config = dict(
    model='image classifier',
    dataset='short English words printed on busy colour backdrops',
    train_examples=90422,
    image_size=32,
    crop_scale_min=1,
    horizontal_flip=False,
    cutout=0.4,
    targets=['word'],
    num_classes=237,
    arch='resnext',
    norm='groupnorm',
    activation='gelu',
    weight_standardization=False,
    channel_attention='se',
    drop_path=0.05,
    depths=[3, 3, 3, 3],
    kernel_size=3,
    stem='single',
    avg_pool_shortcut=True,
    widths=[128, 224, 384, 672],
    mixing='cutmix',
    label_smoothing=0.1,
    loss='cross_entropy',
    init='kaiming_normal',
    residual_init='zero_last',
    optimizer='soap',
    beta2=0.99,
    lr=0.0021,
    beta1=0.9,
    shampoo_beta=0.95,
    eps=1e-08,
    precondition_frequency=32,
    max_precond_dim=1024,
    merge_dims=True,
    one_sided=False,
    adamw_lr_other_params=0.00086,
    steps=5100,
    batch_size=256,
    epochs=14.4,
    lr_schedule='wsd_sqrt',
    decay_fraction=0.3,
    final_lr_fraction=0.01,
    warmup_steps=510,
    weight_decay=0.2,
    adamw_weight_decay_other_params=0,
)
Rows from block 8, named by matrix and row number. Each number is 128 + 32 x the weight over its row's rms, rounded and kept within 0 to 255. All counts start at 0. After the name is the row's rms in percent of the matrix's.
# fc2: squeeze-excite expand (model.blocks.8.se.fc2.weight, 384x48), inputs 0-47
fc2.3 097 [ 60 143 138 147 125  95 136 124 158 185 196  82 138  86 132 121 155 142 158 138 150 143 150 156 196 124 137 118 213  99 137 116 125 158 155 102 172 138 153 161 136 172 116 136  87 171 114 101]
fc2.4 129 [104 116 157 116 176 154 150 133 145 130 100 131 205 159 118 137 192 142 132 139 136 127 153 125 162 118 126 128 104 165 234 139 101 177 207  98  95 128  96 125 114 136 120 122 127 104 121  75]
fc2.5 089 [123 142 109 104 127 107 115  84 127 117 129 107 108 150 101 160 161 167 100  98 136 117 154 123 136 102 137 104 149  77 217 100  97 132 193 153  94 118 161 172 103 150 218 126  94 168 118  85]
fc2.6 073 [130  85 156 115 100 104  81 178 137 134  91 134 126 173 154 164 135 178 120 115 167 122 110  97  64 109 172 118 161  75  81 149 114 159 163 139  51 122 116 112 114 183 136 138 112 168  94 157]
fc2.7 094 [119 141 110 120 132 112 126 144 124 106 157 118 102 112 157 108 173 120 118 123 132 106 173 143 213 109 132 116 205 152 172 132 119 119 120 170 197 155 176 140 137 218 181 138 157 101 149 134]
fc2.8 079 [ 63 171 161 163  98 130 160 157 106 130 130 142 112 115  88 106  99 139 103 104  95 108 113 142  82 177 133 134 165  94  39 148 148 128  97 153 194 128  95 167 115 123  93 177 165 119  99 141]
fc2.9 102 [132 124 128 133 137 250 128 150 209 108  84 133 168 152 123 150 123 146 146 105 105 122 186 142 141 126 146 106 109 101 149 133 137  61 131 124 168 152 137  78 140 143 121 137  98 125  84 169]
fc2.10 075 [140 158 170 150  96 107 145  88 115 112 133 101  89  78 123 115 180 121 141 131 110 123  89 175 123 169 112 134 135 180 129 180 112 108 124 171 131 110  53  98  96  56 141 151 111 124  50 129]
fc2.11 126 [ 89 110 135 126 157 181 136  87  92  83 145 126  96 181 122 135  68 114 158 138 117 112 125  97 176 122  93 114  87 125 202 154 134 136 222 112  91 146 104 137 120 142 121 142 161 173 153 156]
fc2.12 113 [ 69 149 131 135 193 177 119 129 102 128  83 122  86  95 144 155 162 123 129 145 144 102 136 107 210 129  76 130 195 102 120 119 123 157 151 152 139 128 106 133 116  84  90 143 197 169  92 123]
fc2.13 111 [141 112 112 130 130  77 145  99 138 122 191 114 246 148 131 149 120 103 133 102 141 144 148 117 166 146 131 153  76 123 179 136 142 136 125 147 102 133 189 167 130  79 175 126 120 191 145 115]
fc2.14 084 [113 107 103 136  75 187 111 206 104 130 120 116 152  99  85  89 105 183 107 141 128 105 128 138 158 125 144 151 218 186 117 122 137  98 160 132 119 163 140  81 121 157 114 150  90  98  88 145]
fc2.15 081 [132 121 107  87 119 107 116 183  85 131 189 132 162  89 142 124 165 123 111 120 155 108 138 144 154 109 131 152 190 162 220 106 189 129 167 127 155 113 177 136 106 128 124 167 139 180 177 119]
fc2.16 092 [ 82 151  85 115  81 106 111 105 160 146 107 131  56 149 108 142 111 114 122 141 141 128 132 173 142  89 158 118 132 119 164 150 104 113 170 131 132 135 166 199 152 205 114 123  66 193 164 146]
fc2.17 067 [177 162 185 127 156  93 105 107  95 109 151 181  82 180 129 154 155  96 147 135  86 118 107 155 129 106 117 154 141 135 117  69 147 164 186 127 209 137 133 150 129 143  71 136  84 145 139 101]
fc2.18 139 [117 114 119 128 142 125 128 176 118 129 111 142 216 208 142 126 118 120 130 130 119 136 156 105 152 141 148 112 203 212 184 133 118 197 105 133 146 132  97 181 133  91 132 146 153 125 152 137]
fc2.19 144 [ 92 134 120 114 218 151 110 131  83 141 137 120 151 189 148 137 143 139 109 122 108 130 131 138 250 112 137 127 190  94 134 115 112 152 161 108 144 115 148 161 156 116 136 131  92 114 171 165]
fc2.20 120 [ 88  73 130 125 159 172 112  99 179 125 198 128 123 171 117 137  90 122 127 115 126 127 141 151 175 121 130 102 194 119 164 125 150  65 125 152 142 137 190 158 141 139 172 162 126 207 137 116]
fc2.21 080 [ 95 140 139 153  99  96 137 152 219 134  74 118  87 157 162 146  68 108 123 158 176 114 111 113 117 123 125 125 165 133 118 133 153 158 140 172 118 124  75  60 180 164 123 111 121 152 114 186]
fc2.22 076 [ 38 127 130 101 128 125 102 148 128 150  74 169  96 119 124 148 137 121 163 119 139 114 112  86  74 131  88 113  72 165  50  94 121 176 114 124 157 125 118 115 152 111 113 122 154  83  74 173]
fc2.23 084 [ 98 136 109 139 146 105 152 101 162 131 110 114  89 132  96 120 135 136 118 145  85 125 195 156  52 144  77 158 156 131  90 121 148 204  64 157 163 140  72 130  95 149  98 123  77 105 117 109]
fc2.24 067 [124 133 163  79 163 106 151 117 122  94 154 155 140 117 140 158 104 149 122 161 149  69  98  92  37 144 122 129 179 130  71 123 117 144  94 136 106 123 136  58  94  66 117 140 141 123 155 187]
fc2.25 096 [131 128 142 121 149  68 101 164 213 137  89 141  74 114 157 145 159 133 152 156 110 133 107  46 106 144  96  89 142 179 156 121 131 131  57 125 163 112 123 135 110 183 151 124 101 131 134  88]
fc2.26 105 [103 143  88 109 154 132 104 148 117  89 143 128 157 137 118 118 144  96 143 107 118 131 182  76 126 138 158 107 188 146 149 146 141  74 201  92 134 116 129 172 114 174 238 127 135 143 146 159]
fc2.27 128 [ 66 146 124 129 112 156 134  89  74 118 188 137 151 115 147 134 138 132 138 115 114 125 153 108 177 160 180 150 181 151 192 154 137 171  96 126  91 112 175 175 143  85 104 109 179 161 171 154]
fc2.28 085 [ 22 151 115 121 111 108 144 150 119 141 119  99 150 103 161 161 172 120 116 138  94 114 202 127 128 119 151 110 156 118 187 169 105 160 143  96 154 153 133 173 108  93 180 129 183 148  98 115]
fc2.29 080 [150 178 114 144  97 111 154 198  90 137  52 143 162 110 102 126 142 157 102 123 136 125 118 158 116 116  92 147  94 150 186 162 115 113 106 102 174 109 119 221 123  82 113  99 148 154 148 156]
fc2.30 154 [151 133 131 121 137 143 131 165 104 132 123 139  73 198 118 130 233 135 133 125 139 138 165  87 114 132  93 111 179 147  99 138 121  95 143  99 125 115 188  91 112  95 124 116 124 172  45 148]
fc2.31 133 [ 52 132 146 121 113 159 137  52  68 105 108 137 133 162 102 130 101 142 138 113 131 127 125 104 146 134 131 140 166 149 250 121 127 145 181 124 152 143 102 147 122  99 153 148 138 131 185 126]
fc2.32 089 [178 143 139 133 129  45 119 136 122  86 154 102  48 154 134 125 195 146 134 126 104 129 108 119 178 126 161 156 159  92 152 115 103 157  96 113 158 116 204 104 151  91 106 129  96 123 140  84]
fc2.33 072 [ 77 112  99 122  95 185 148 106 117 166 138 127 141 127  83 102 116 135 125 119 149 171 155  66  97 178 142 149 150 119 146 149 118 167 137 129  73 118  76 125 125  44 123 140 165 171 172  72]
fc2.34 059 [146 110 111 120 124 121 122 124 130 155 161 110  65  80 113 103  95 115 170 168 102 145  49 109 120  88  98 147  91 124  95 121 117 142  71 141  57 194 160  71 117 140 108 134 112 161 128  91]
fc2.35 085 [153 164 144 170 145 157 144 189 110 152 148 135 187 131 143 127 142 143 111 123 138 128 142 104 126  99 115 142 125 157  83  94 149 124 164  97 112  83  77 106 110  32  72 155 145 111 205 114]
fc2.36 063 [117 108 134 120  69 117 149  38 191 123 175 135 140 144 121 149 153 168 120 145 149 112 114  82  48  98  97  77  90 106  93 150 181 138 146 126 146  95 125 108 114 129  93 118 123  95 125 165]
fc2.37 085 [102 132 130 119 166 105  65  99  97 124  98 121  86 135 105 121 179 137 123 173 154 115 125 174 144  95 133  83 208 136 102 132  92 143 183 116 131 127 101 116 141 159  89 104  69 140 116  48]
fc2.38 108 [ 99 146  83 138 144 136 116 153 195 125 170 101 107 131 150 116 150 103 140 143 160 147 171 130 144 140 185 120 124 127 161 122 141 191 173 183 138 119 117 216 118 178  88 142 174 155 178 140]
fc2.39 063 [128 153  79 146 160 101 117 151 136 132  55 133 136 107 135 168  91 106 104 153 125 114 131  62  86  91 147 142 128  86 125 121 107  57 165 102 110 154 119 118 120 157 122 139  48  84 148 193]
fc2.40 087 [145 163 183 149  58 104 122 122 106 167  56 119 105 168 137 166 112 116 100 157 118 150 137 120  59  81 100 140 148  79  77 144 144 163 113  81 113 161 153 112 171 103 165 138 146 127 158 122]
fc2.41 085 [122  91 161 108 155 127 142  13 120 136  87 144 160 206 120 156 127 117 156 128  96 156  96 150 107 133 141 137 189 124 130 120 109 130 128 156 116 104 136 163 124 192 123 183  87 134 112  92]
fc2.42 142 [169 128 121 123 164 132 137 148 129 120 151 114 199  89 138 120 158 135 134 133 133 135 162 118  50 137 132  95 160 201 170 139 121 134  71 124  83 138 204 124 111 127 104 144 154 184  87 177]
fc2.43 079 [ 70 141 117 126 130 163 114 128 110 154 150 167 146 116 123 146  81 170 138 128  90 104 123  60  37 129 109 156 123  65  82  90 117 164 138 135 135  93 120  76 146  82 108 149 184 118 122 106]
fc2.44 070 [157 165 152 137 115  53  87 160  96 119  92 161 120 110 157  81 159  89 104 154  84 130 172 155 121 101 120 172 135  84 179 183 108  95 173 103 107 154 134  80 119  81 102 163 140 115 140 123]
fc2.45 087 [124 141 131 160 143 150  95  64 138 150 130 140 222 154 110 141  73 121 163  91 152 140 132 155 122 137 184 105 178 107 213 161 147 137 144  99 148  88  86 155 143 120 118 118 148 158 161 143]
fc2.46 118 [125 138 129 126 142 157 108 113 165 136 155 138 100 123 140 147 103 127 133 136 125 149 192 163 133 139 155 139 227 104 159 123 115 136 228 155 188 118 127 125 152 118  95 126 183 173 186 136]
fc2.47 085 [131 115 129 124 123  78  96 162 156 147 157  86  82 184 164 116 202 140 134 144 115 111 143  85  62 124 104 146  81 163 140 182 121 109  54 148 122 119 156 163 141 102 114 130 149 173 132 171]
fc2.48 094 [152 133 196 122  69 107 104 107 103 179  87 126 104  41 124 125 142 107 125 100 148  97 100 162  91 147 141 155 185 140 129 146 110  99  72 178 100 137 111 103 121 155 137 146 173  92 147  91]
fc2.49 080 [ 83 122 103 126 115  83 142 148 170 136 137 114 153 155 175 163 115 163 106 113 128 120 103  73 111 106 173 119  48 188 147 152 119  75 166 137 143 132  82 104 107 149 122  96 144  68 150  69]
fc2.50 082 [157 130 130 111 145 117  98 124 104 132 178 111 138 118 118 118 161  83 145 161 149 149  78 145 187 113  49 107 191  99 109 164 122 107 146 147 171 142 102 175 150 157  72 146  99 140 162 200]
fc2.51 090 [138 157 136 116  87 174 162 149 170  88 165 124 146 174 160 141  95 123 143 152 119 146  67 163 132 123 153 135  98 100 102 129 118 201 177 135 166  84 186  88 167 124 199 142 117 121 148 135]
fc2.52 065 [127 175 130  72  61 126 134 164 120 165 104 147 126  74 150 100 143 101 115 128 156 128 132 116  99  86 150 120 138 111  96 107 136 212 137 129 103 147 139 159  78 151  63  93 114 125 206 114]
fc2.53 115 [ 91 157 110 150  95 123 123 162 103 146 111 113 215 169 160 117 135 159 123 134 111 118  76 177 178 121  83 146  95 136 132 141 130 221 141 130 125 124  92 178 113 158 145 139  91  80 156 152]
fc2.54 076 [ 98  95 122 140  96 159 120 101  84  93  99 183 168 174 145 179 137 140 118 129 135 103  54 119  55 150 161 137 152 106 170  92 122 135  83 124 152 144 140 139 181 130 154 138 153 165 186 100]
fc2.55 106 [224 111 101 138 156 122 135 104 118 127 162 145 110 179 149 153 162 162 139 144 137 127 121 140 130 103  90 146 198 106 150 129 124 167 171 154 107 108 184 114 122 127 186 131 185 135 176 185]
fc2.56 105 [181 113 123 156 154  65 131 103 143 106 209 157  55 133 118 129 146 121 136 107 100 107 152 124  88 110 115 127 120 147  45 119 117  95 119 115 131 122 147  81 134 123  85 116 112  83 180 186]
fc2.57 084 [133 136 169 129 116 115  88 122  57 143 134 124 214 177 128 140 103 129 121 119 140  94  81  97  71 147 172 168 139 130 174 122 166 125 158 137  84 121  94 202 139 103 158 121 164 153 123  97]
fc2.58 108 [ 91 122 122 124 135 179 167 103 186 133  85 125 159  69 102 143  87 122 126 137 144 112 127  64 117 131  84 123 151 126  27 128 123 172 122 147 154 117  70 150 153  91 104 134 126 156 171 158]
fc2.59 068 [134 129 137 123 205  65 103 126 132 124 149  83 131 115  76 154  95  73 120 162 120 150 149 119 158 126 112 146 162  79 102 114 130  79  80 175 115 136 135  63 160 173 110 127 173 125 183 146]
fc2.60 164 [ 66 125 127 132 172 113 135  29 102 105 120 134 170 137 144 138 164 141 112 129 112 120 218  85 153 106 149 125 113 127 160 133 129 126 184 130 145 107 190 151 119 149 116 137 119 152 193 160]
fc2.61 078 [ 48 131 111  90  93 137 160 130 161 140  81 124 102 132 137 138 131 105 120 124  94 125  53  76 144  91  57 106 115 139 138 101 122 147 144 117 174 111  92 185 145 132  98 178 129  62 120 130]
fc2.62 072 [149 132  92 103 152 162 141  89 116 138  92 120 145 191 130 104  72 134 105 135 107 112  95 163 205  86 163 137  78 124  91 121 142 115  74 113 126 118 141 192 149 109 114 115 188 186 117 160]
fc2.63 140 [ 88 115 120 138  97 175 132  87 135 124 144 121 102 104 154 147  68 107 131 131 141 121 108 112 216 129 102 118 185  82 141 129 100  77 167 101 114 125 150 127 118 169 177 141 212 167  92 142]
fc2.64 108 [104 111 141 119 173  54 132 139  81 113 179 152 203 138 152 105 139 119 135 131 129 141 153 132 176  93 118 119 181 193 117 138 132 210 130 131 150 132 136  89 104 134 162 106 131  69 143 162]
fc2.65 082 [133 123 134 113 123 119 110 129  88 109 162 103 135 172 135 112 115 153 145 118 114 124  70  50  84 138  93 153 160 157 136 133  99  76 156 129 112 129  68 148 106 169 154 178  91  60  59  93]
fc2.66 102 [ 58 139 151 123 181 155 145  98  70 113 183 106 116  55 126 121 137 108 162 108 146 122  76 131 155 116 155 112 212 126 174 129 109 129  95 128 110 152 157 151 141 192 139 115 168 119 136 120]
fc2.67 126 [104 127 132 117  85 164 120  87 133 123 144 135  91 111 122 105 142 137 120 123 103 138 143 127 182 169 147 145 248 144 134 126 133 130 181 113 146 125 210 132 130 124 159 114 172 204 152 136]
fc2.68 064 [125  70 115 151 161  68 144 113  71 142 153 115 118  75 121 123 102 100 155 116 167 129 100 128  79 136 109 147 126 106 169 141 128  86 168 116 118 134  77 205 128 106 167  94 106 103  68  78]
fc2.69 081 [127 175  96 120 146 125 135 141 182 123 133 138 188 159 110 122 104 157 106 112 103 117 149 128  95 119 101 144 159 122  76 134  88 132 147 128  97 125 193  50  97 133 157 112 144 170  28 103]
fc2.70 077 [124 163 143 183 138 195 121 146 117 132 157 140 181  93 141 155 193 191  88 119 128 143 183 193 127 123 130 163 204 131 107  91 117 127 170 158 111 136 143 124  97 150 129 134  85 151 121 147]
fc2.71 075 [156 118 161 124 106  99 145  77 136  88 128  66 157 162 107 196 113 155 118 132 106 139 100  73 110 114 161 107 128 118  68 111 152  77 141  84 157 120 120 153  93 125 116 149  55  73 117 166]
fc2.72 072 [196 110 112 161 146  47 121  97  98 144  68 106  75  92  94 115 147 130 161 144 127 138 122 195 134 120 124 135 136 124 190 159 143 104 147 144 154 191 170 158  94 141 155 111 140 102 121  95]
fc2.73 078 [136 114 156 133  87 123 128 140 123 143 102 106 186 109 137 158 110 122  94 147 152 147 166 119  60 118 115 141 175  63 191 130 113 106 142 157 177 111 173  99 111  23 148 138 111 144 105 124]
fc2.74 135 [ 98 128 113 135 160 129 125 110 154 139 121 142 130 103 147 120 153 159 127 122 116 126 205  85 184 129 161 136 148 144 162 149 117  75  79 140 178 151 207 108 143 151 109 160  70 100 209 147]
fc2.75 151 [ 96 136 108 120 121 107 124  44 148 135 121 141 109 124 107 117 158 106 134 136 123 107 141 123 177 142 105 121 153 118 243 109 121 103 121 160 191 124 113 153 117 117  89 148 180  73 193 128]
fc2.76 107 [160 119 126  89 123  90 119 160 129 102  90 135 136  84 167 130 134 131 124 126 107 137 219 147 159 119 130 127 201 152 134 158 123 157  97  96  60  97 176 115 151 111  86 143 194 134 183 125]
fc2.77 132 [152 126 108 136 190  77 111 110 105 135 166 139  80 179 115 138 138 123 134 147 122 130 192  86 224 126 132 110 162 167 133 141 128  90  97 136 183 107 202 146 142 112 143 140 161 114 111 159]
fc2.78 095 [ 86 130 113 142 123 121 134 114  27  83 181 141 113 123 120 132 143 110 123 117 129 125 124 189 184 152 114 111 117 100 127 125 103  89  45 114 123 136 149 118 112 194 133 152 115  96 193  94]
fc2.79 077 [128  92 142 115  79  93 153 172 170 110 189 130 147 105 133 103  85  98 153  93 117 159 160 167 112 126 138 198  74  92 135 152 122 154  85 125 108 129 106 162 119 138 153 141 131  39 155 164]
fc2.80 103 [149 120 118 132 127 219  93 113  99 130 184 129 176 153 116 134 193 110 157 162 130 123 174 109 118 113 109 109 184  91 165 101 113 120 172 127 165 124 193 131 139 117 156 115  82 162 176 146]
fc2.81 111 [149 117 106 141 186  68 163 114 156 146 123 154 168  99 138 125 166 113 138 161 153 148 171 158 182 136 105 135 114 133 155 127 135  56 214 135 153 112 180  58 138 137 121 113 148 123 168 113]
fc2.82 111 [127 106 118 131 101 183 134 126 173 157  92 147 137 141 138 118 128 130 123 111 136 111 146 117  66 112  90 145 179  78 152 135 113  18 148  99 115  95 101 144 154 148  91 129  98 109 187 191]
fc2.83 090 [147 124 163 118 136 132 156 102  81 141 131 135 203 166 121 146  92 109 168 173 105 170 160  94  97 166 118 123 107 134 170 125 132 118 136 115 146 103 168  63 136 140 111 125 122 116 243 111]
fc2.84 134 [109 134 119 130 180  98 107  67 138 116 134 134 115 152 141 125 205 111 113 138 135 137 105 115 137 104 111 142 125 205 220 123 138 134 185 137 147 130 180 110 130 127 182 112 197 152 161 116]
fc2.85 083 [162 122 125 153 179  56 129 148  87 149 154 110 143 125 118  87 111 113 116 139 126 127 146  42 139 108 167 125 138 119 142 113 102 161 224 135 173 146 118 190 142 115 156 131 103 182 142 154]
fc2.86 077 [156 120  97 160 176 109 150  99 178 172 146 114  97 147 130 112 131 128 180  92 133 120 126  81 146 113 116 183 217 151 106 131 151 133 174 143 116 122 139 108  87  69 180 126 134 190 155 156]
fc2.87 109 [188  92 137  99 219 134 139 180 136 136 119 130  66  77 110 141 151 109 108 138 111 155 150 112 133 147 144 154 136 165 168 109 145 110 195 138 106 152 134 115 114 201 180 149  95 104 143 133]
fc2.88 075 [ 79 168 130 127 194 105 121 126 166 142 112 166  88 116 103 149  92 119 168 137 152 123 143 143 144 117 155 128 122  83 143  86 190 163 148 141 162 152 127 109  88 179  73 139  35 155 132 107]
fc2.89 093 [129 120 127 105 200  46 137 139  91 110 191 138 191 175 132 117 150 136 121 133 124 143 172  75  91 135  67 128 119 117 111 139 125 169 183 133  78 166 123 167 136 105 115 159 126 147 151 120]
fc2.90 123 [103 142 131 122 148 154 111  82 133 112 159 116 136 171 137 104 161 126 122 132 129 123 119 139 214 128 161 125 156 158 209 111 120 209 174 131  83 131  60 124 115 149 110 129 149 194 159 112]
fc2.91 166 [108 148 115 115 147 145 126  45 107 121 134 120 125 144 125 128 149 101 122 132 110 126 215 110 116 132 141 116 203 122 149 136 128 150 173 124 140 134 237  69 133 147 118 115 188 156 107 140]
fc2.92 206 [ 81 114 122 129 164 227 126  57 181 139 151 136 119 136 122 139 108 129 130 140 124 124 130 112 154 133 157 137 166 164 144 119 142 132 156 112 185 138 130 126 123  94 139 132 225 133 189 173]
fc2.93 099 [ 68 113 122 181 107 161 109 123 161 145 129 121  79  73 117 109 141 122 117 149 114 124 104 150 159 128 124 126 172 124 219 112 116 115 186 133  66 107  71 188 145 105 113 122 146 167 156 161]
fc2.94 080 [ 80 126 131 132 103 112 134  94 200 121 114 128 109 139 141 155  73 116  83 184 152  91 164  77 152 149 112 104 119 115  96 145  95 107 134 143 178 161 216 170 126 143 132 129 161  99 165 171]
fc2.95 115 [ 95 127 118 132 132  56 107 128  99 112 117 131 122 107 144 145  75 112 148 128 141 143  63 151 249 120 164 126 151 125 176 132 133  86 107 118 146  93 169 130 108 138 157 117 154  91 112 184]
fc2.96 111 [ 83 130 145 158  66 147 123 107 190 126 140 136 145 115 116 124  27 122 121 121 133 130 187 145 158 128 185 101 115 121 176 109 132  58 164 129 166 130 193 138 134 141 111 134 159 142 159 136]
fc2.97 113 [131 104 130 154 109 151 123 119 112  96 177 148 118 107  99 124 111 117 129 156 125 111 164 124 158 151  97 132 242  97 141 164 148 101 121 120 164 113 129 132 136 175  67 120  75 209 153 170]
fc2.98 072 [108 148 118 107 154 145 119 118 132  99 104 116  78 149 109 138 122 107 137 128 125 144 107 150  49 138 142 112 129 108 117 114 111 184 101 117 118  76  36  82 173 132  83 107  99  33 108 118]
fc2.99 085 [150 142 113  97 143  74 121 195  90 145 141 113 169 124 116 139 164 173 113 134  99 101 188 142 196 162  98  81 155 107 197 102 128 153 141 145 152 117 133 184 150 152 144 137 131 153 114 190]
fc2.100 095 [108 133 175  96 134  63 132 130 140  92 159 120 134 109 128 164 187 115 119 130 109 110 157  82 191  78 123 129 202  84 196 112 150 116  78 118 100 117 173 109 122 131 101 145  88 126 105 164]
fc2.101 084 [126 111 153 125 126 187 115 107 115 109 109 142 125 172 129 151  95 101 112 110 163  90 115 124 149 108 157 111 207  93 219 152 132 167 111 141  73 166 162 144 102 100 121 137 126 194 175 161]
fc2.102 126 [106 112 111 145 132  68 145 116 118  96 172 115 140 147 118 143 184 144 132 119 122 134 189  75 153 137 158 150 116 114 139 155 131 124  93 148 210 136 168 141 118 124  46 126 183 146 205 134]
fc2.103 093 [ 81 102 129 146 118 137 125 138 161 129 117 144 129 158 129 161 105 119 132 152 123 121 121  65 194 106 134 151 207 170 163  88 122 146 174 135 193 139 149 138 100  93 117 129  67  99 196 172]
fc2.104 102 [144 121 112 136 172 213 111 175 187 126 143 146  95  92 114 117  96 154 140 137 146 107 127 119  62 134 190 104 117 169 174 141 117 134 136 129 108 145 183  97 104 159 117 183 168 100 158 167]
fc2.105 110 [ 82 115 121 113 142 190 128  72 162 110 185 134 116 100 129 125  79 152 137 154 139 133 134 137 146 119 196 122 160 108 179 124 100 158 218 117 182 158 124 156 129 117  96 139 187 156 109 122]
fc2.106 074 [159 139  97 148 121  14 131 100  90 175 118 146  44 140 129 127 160 157 152 122 130  81 118 158 114 137 145 163 112 119 165 100  98  66 120 112 104 121 101 145 147  91 164 129 107 107  95 126]
fc2.107 092 [ 96 170 113 127 149 117 159  97 174 153 144 154 128 111 123 166 135 125 137 128 143 103 102  54 192 118 129 126 131 157 186 119  93  98 188 123  55 125 140 124 141 112 148  86 144  95 178  57]
fc2.108 085 [101 149 129 158 100 157 138 112 126  89 125 121 111  24  77 145 152 117 141 151 100 101 153  84 145 126 119 152 195  91 189  90 149 130 141 120  70 143 170 101 103 138 142 157 108 110 105 176]
fc2.109 117 [ 68 106 132 140 200 161 102 100 106 130 180 123  68 107 127 117 189 123 122 124 106 119 125  88 229 123 147 138 176 143 155 131 136 101 105  75 164 112 142 165 114 143 121 122 151  96 108 138]
fc2.110 107 [121 118 143 106 177 165 159  90 100 141 160 126 105 164 122  97 129 122 149 126 129 118 135  84 174 114 147 143 158 167 137 132 124  66 196 122 128 143  98 147  80 130 163 156 233 153 157 178]
fc2.111 091 [102 142 105 149  98 119 116 168 137 109 125 108  96 219  74 119 147 152 131 163 147 121 124 170 167 161 181 139 137 119 161 156 117  77 100 101 144 138 150 111 146  78  78 143  84 167 190 165]
fc2.112 133 [101 112 135 124 135 140 129 146 121 126 155 133 137  87 128 124 108 136 119 126 114 120 132 139 211 113 234 139 214 173 178 134 129 147 144 117 159 116 136  96 126 147 145 127 151  55 122 192]
fc2.113 118 [232 133 114 153 174 144 106 105 130 124 125 132 129  97 132 124 133 148 128 130 145  96 115 129 165 142 145 130  98  99 222 126 115 186 147 127 157 125 179 192 125  89 150 136  78 177 111 109]
fc2.114 081 [198 111  84 145 142  85 120  84  75 129  85 143 145 127 158 119  90 119 160 116 148 157 101 149 181 151 200 135 149 117 114 180 138 152 131  90 113 114 204 123  91 105 115  81 116 122 166 112]
fc2.115 116 [134 136 132 121 124 149 107  91 216 137 112 135 161 133 123 131 101 156 128 116 144 137 142 108 118 150 197 131 192 127 225 111 146  84 164 130 149 147 117 163 130 125 138 129 213 102 115 170]
fc2.365 090 [167 121 121 123 175  96 141 159 123 133  41 134 143 186 103 134 102 115 113 120 148 104  78 183 149 124  99  97  97  99  84 138 118 127 109 156 154 117  73 105 117 133 143 121 138  71  46  93]
fc2.366 084 [177 140 140 142 153 126 122 149 139 153 200 118 210 102  99 109 154 103 103 147 134 109 152 129 190 152  88 107  87 186 157 141  97 167 121 117 111 121 157 179 126  78 124 130 153 177 129 183]
fc2.367 121 [121 120 132 146 124 190 155  74 115 138 120 126 183 164 132 143 151 137 132 149 125 138 159 115 140 149  77 106 217 157 120 157 146 156 154 119  82 100  36 140 143  95 129 126 196 102 132 154]
fc2.368 106 [ 93 128 131 137 124 122 124 201 184 149 149 126 135 152 147 158 172 116 138 133 109 140 127 144 112  95 195 117 180 126 191 202 163  60 134 109 138 130 197 173 127 143 146 113  93 129 119 142]
fc2.369 084 [124 137 128 116 127 183 117 137  75 124 111 153 198 118 130 117 182 148 113 110 111 132 191 124 169  96 120 136 180  92 187 138 102 117 159 105  94 125  73 170 112 127  92 145 141 166  73 189]
fc2.370 104 [155 142 158 146 175 192 134 138  87 138  82 122 168 175 121 139 151 114 124 142 133 139 192 197  92 117 123  84 186 142 150  81 114  97 179 112 156 144  93 115 156 118 146 129 178 180 133 144]
fc2.371 076 [ 41 129 134 150 110  95 127 137  77 121 138 157 179 179 136 110 146 133 125  88 154 119 145 101 211 166 157 110 152  96 142 125 100 115 138 133 187 135  82 113 141  65 112 139 129 132 176 167]
fc2.372 102 [ 66 124 176 157 151 110  92 168  82 141  99  90  87 134 139 121 172 140 116 150 123 117 163  98 140 126 132 104 139 134 172 152 124 129 180 121 129 105  73 143 111 189  48 102 131 103 153 196]
fc2.373 096 [101 135 154 153  91 131 113 174 138 170  89 109 143 184 159 150  87 148  80 136 118 151 112 155  75 126 103 140 107 122 117 130 175  81 143 145 143 136  41 123 131  81  58 116 139 157  92  82]
fc2.374 085 [160 123 121 117 110  88 110 103  82 102 177 131 117 155 131 110 134  91 117 141 113 147 103 159 125 165 115 114 181  99  82 180 159  68  95 113 115 114 116 142 143 200  45 154 157 136 194 128]
fc2.375 083 [ 92 139 150 120 148 114  96 128 111 168  74 156  76 154 135  85 135 104 124 146 159 134  85 101 164 149 187 151  82  83 176 107 109 117 138 121  82 126 128 128 144  58  76 128 199  92 152 126]
fc2.376 097 [ 93 179  98 151 158 120  89 189  99 111  73 145 156  61 157 136 132 120 133 127 129 102  78 165 212 146 124 135 133 145 144 120 140 128 144 106 126 136  84 148 122 187  63 137 131 102 145 176]
fc2.377 062 [181 118 112 112 159 129 119 102 148 101 144 117 107  91 122 131 116 113 164  91 112 120 139 152 201 116 123 138  92  80 211 104 155  70 190 106 151 130 156 157 135 122 115 124  88  49 146 160]
fc2.378 104 [147 136 131 119 169  99 121 112 124 146  91 114 112 177 131  95 154 115 109 151 109 146 218 104 178 116 143 135 224 187  86 133 122 145 161 155 142 130 142 111 125 174 141 126  78 180 162 115]
fc2.379 140 [106 131 131 116 169 194 117 101  69 142 138 119 149 134 109 113  83 113 111 125 113 138 209 129 193 127 181 109 156 152 112 131 139  93 172 177 171 136 140 178 113  96 132 153 132 162 151 194]
fc2.380 089 [ 94 129 118 133 136 152 127 123 203 107  83 137  96 114  99 128 119 129 150 118 121 152  71 164 147 154 191 156 141 116 198  99  97 100 209  93 158 131 109 114 150  96 123 134 123  47 143 129]
fc2.381 141 [130 120 133 137 133 197 143  47 200 144 119 120 138 172 139 115  97 136 133 128 124 140 135 126 192 112 160 135 145 160 192 121 121 106 215 128 121 128 138 134 140 129 190 155 144 172 172 144]
fc2.382 112 [ 83 109 135 107 181 192 104  91 117 133 133 109 119  81 112  89 178 132 130 126 168 137 200  87 173 141 146 146 145 155 164 121 129 183 148 111 130 110 169 149 108 187  61 136 115 161 105 135]
fc2.383 109 [ 66 156 159 112 108 135 122  82  62 127 152 124 162 194 143 114 202 147 141 120 151 134  90 156 153 129 113  70  64 117  63 111 133 154 144 149 106 120 115 190 148 134 115 101 102 116 127 119]